config.toml
activation = "mish"
residual_init = "zero_last"
beta1 = 0.85
steps = 12000
batch_size = 384
Rows from block 6, named by matrix and row number. Rows with one number belong to one channel. Each number is 128 + 32 x the weight over its row's rms, rounded and kept within 0 to 255. All counts start at 0. Numbers have three digits each. After the name is the row's rms in percent of the matrix's.
# convs0: first 3x3 conv (model.mid.0.convs.0.weight, 96x96x3x3), inputs 25-29, a 3x3 kernel for each
# convs1: second 3x3 conv (model.mid.0.convs.1.weight, 96x96x3x3, transposed), outputs 25-29, a 3x3 kernel for each
convs0.25 099:148101170097090085126105157055036073111085104107142156125114120161154107162120141088054101122142134150102134127078104109106102166167121
convs0.26 107:129142159134093114149118160133105068152124062183136137097122130150165130138102158084102132096138142128092130129134132148078053127148129
convs0.27 100:073132131141129130109086127128091155114127128122186117151154149155104142129087039173118155105161085132057126106089119102155114152117086
convs0.28 100:116120148103134089174093097132113149059108141001176175092149097089130136097146090154122106137094130133124036114138095067112113135132128
convs0.29 102:184111179092063084131105159092030025099102112095148123189143146194186109112138144110107135126108154154112070140074089107110083156125089
convs0.30 103:099162102181137108110080137136146154122127178087147129151125106132095079109132104161110109144159132092133122122161135096126144161105075
convs0.31 090:142142159112112123120142114075084071113106165111090125155125107189138107146146128147097072111171128144142098080090134111109143111125121
convs0.32 089:117130098173119132175183077127089158089056125140137093085114130134102135125105102076123117168128148125093145167189177022115120149133060
convs0.33 095:140087178116070128056124180090107150198100120194121137157138083100095120157124104112086120107142189106139058148152198125099099155112142
convs0.34 102:096078167099109104148099093140089138159079128146057137191102098145116123166112174158130019062143079141125090132138173157135156140156140
convs0.35 099:115072163095128143171152141122070112167061102162126115135152132176112096155117164104139104078136104137130058171101180125099139154128111
convs0.36 087:162075126149082115093127095112097048147178106065153097094124114105138064138133096167101160213159128134094145094112094172110091159123092
convs0.37 098:077110170083140122065134094079145022078105128130116188110128126122099109168128117168138128165129101168146081118115073105108108076118135
convs0.38 097:219126109146114137182124113165131103031092100131075144147174118110105076101134189123100175132076170057089107126107090104100097097102167
convs0.39 093:207093171066078118071129166134095177161145129101101147122165126128113121123095131095115110111162143103118131147123199123097122133150153
convs0.40 102:104077119055094128144160135148107056169128122129132077132127101152146123163135116115084146181060166098105115174139073117139143117084120
convs0.41 100:108175158150130101155112154121150156168152125149062068139171156125096073098115094120059136112128140112144112133144093096131090114125082
convs0.42 098:196073099054132170110145145110128090103080129177141182149123099094127126114129138202093138118128130150111089136154103102100091142135167
convs0.43 096:127123097173117139154108133172169190160102058086159116108124171113073064103115110097117134137138138086141131135158161104112093142137116
convs0.44 090:131125096160132169218136157106157162100124178110125183075044109105140144147091108146127135175154081122096129153153108085157116081095142
convs0.45 100:090102120152126182094093124117128158113125119179148118110120087086101148156121115140147169107124079153154190148090053117096169096098083
convs0.46 105:111144151142122102195130100168139094089146143064115108073121122146105132110148090116101136190109131089109112134131134110139129153191176
convs0.47 085:134110135126123126128152151166118123171127131161119127183195196129133090129149150096152147159165167089135128173127120147132110120122152
convs0.48 089:155146086117167139117117188110171150077227094091130100112084109101132103099121132155106139171126087145169147116077063168121124082125103
convs0.49 115:120085138094106139189142092155067067125152096123170064129081097155117051103113149110132114123117172115132146110108065121116050141127106
convs0.50 104:099085067060085122164119151073084080146148142073141106091125141115132115108137058082079107151105108146127103151123122120129104153118105
convs0.51 104:112128081109139076100119125136199125174134126102146117093147086122191159086129119121134143130095097093099114141132137116150103091143114
convs0.52 093:148120117122134136089182176067084149121107129169168112152148137167111072170086169095122123102103146127116097098152147113041122156091138
convs0.53 092:202169165140139138115120138130118111043068119084088089060088090171142103171133136092095101139175184160121105101115122099086091089101094
convs1.25 092:119134137151167124110099108135149189180108129135174132107126100099076082176145085122142143125169126161170185150063086140133152138177120
convs1.26 094:088080129125138143122120137121113154119117152072153091116113133100073085165112145100162127053093197074143232125124146148115120067088113
convs1.27 087:127140074112125130120137141143098069126184134105158148142147141098144144113137170142158099116070080134118168084136152146169137213164158
convs1.28 103:156136130125143126138113149120080160137083156144162175125160143123144120135119108130174091117181173107128159139165116104132170128113137
convs1.29 098:122095110136139157100097094135115181181106146167187131097127144116098081142151129175206146102151114095129189133121094143136129180169165
convs1.30 104:153132155087129079132147112103140160136065181157131163110097142117129114147137101125070211173123089102107064131150021112055120137083149
convs1.31 087:151147142151129101115092100184142197145105084145128125133132098130117070120099151176140140195157083143134186164160124126126140080162139
convs1.32 093:073122151141126127155122171169130161124172149067110140140132092124112142181145102145097151126142095134109149167111088193112211111076114
convs1.33 091:113069125111140141112123143129121085128123093157183142155154145119084095170108125150159176125140185101082140123132110114137084089101114
convs1.34 111:113085122150129174104124118125172090048097132102156147112152128122101115134107117198156067108105176167149109166118147145148135123119178
convs1.35 094:120120109142128106127129118139127124105121188113111166152160133137105076169130092127158183132118148098086163142119100120159077123096073
convs1.36 087:095095137158141113132119117179110224160116189152140162129132138132156146089142182128079076133142051068100085106163172135136130085167115
convs1.37 097:156153116148121142160151146109124081144156103135160180154168134111138133094095143128166075156152082126142125151119181146135185179105137
convs1.38 102:121132109086096167130117105095145152122138162142192163107102108062141102097122176181166215107135086078134160083152142125166116115127176
convs1.39 091:126071123119145161109120098142132138111127145150151141118158161110111092149117141143160169132129138106086105131130135145192115103094112
convs1.40 108:159141126096164168128179160121133151101119096132103143108158118164112124112130128070110171051155198110169093147094110093068116104124114
convs1.41 111:137125108107145107108110125136102159141110121174159166116123138088159132112124121157153131112178082079115126091168098133083160128113135
convs1.42 090:157096095108126122120128123129112108144125126157197162148192156161122108140138121124173152096196138035066120122100095122155085129118121
convs1.43 099:170125140110114088127122110152120164126109129164163148098119109096124069160124100150145200128170065105126134083129040137100153106095156
convs1.44 084:066116127120145156176179158100126142141128135065142110150161150152101104145143139101131112154119119144071108086093149100097144160102138
convs1.45 090:124145141097073113098150112104110064157181153073125170157142164108107105081129122163126054117123199079125130162140178123164153178145175
convs1.46 084:137121131126104132137095127155126176056100128168199177121112122127109104126130135175168173108185116123145140134124125118153163110099120
convs1.47 092:075065104137095117111096100093161124074116119133127114173187186111117120113138147104159134108129100110094117131134136140181108085142107
convs1.48 096:118109135160101138122146139136147157148093126140088192142118146158156138145145146127092095120130126168083093130136109091166177077115135
convs1.49 097:164133081130172146120143133128111177149109135137106109122189172129088102124137125041103106076134189133165083144107126167106096144099110
convs1.50 121:127118137129138109154162091143134187128072128147153158104156120130117102125115126099109092094150111145151212172133122141139156097090129
convs1.51 120:143091149106123126145153150149098123139089168154101184099126133131111141146145160118098124126127100117104103137140111144112127126142132
convs1.52 090:154099139104160143132126090145123146110143157133148174146169147154123093177114101104167205084154155129086141147130096150156147121115128
convs1.53 107:146139135131126137072067062149158194161158162169160169111108096083094084206171176171170159108103107166154155106106105148133144165163162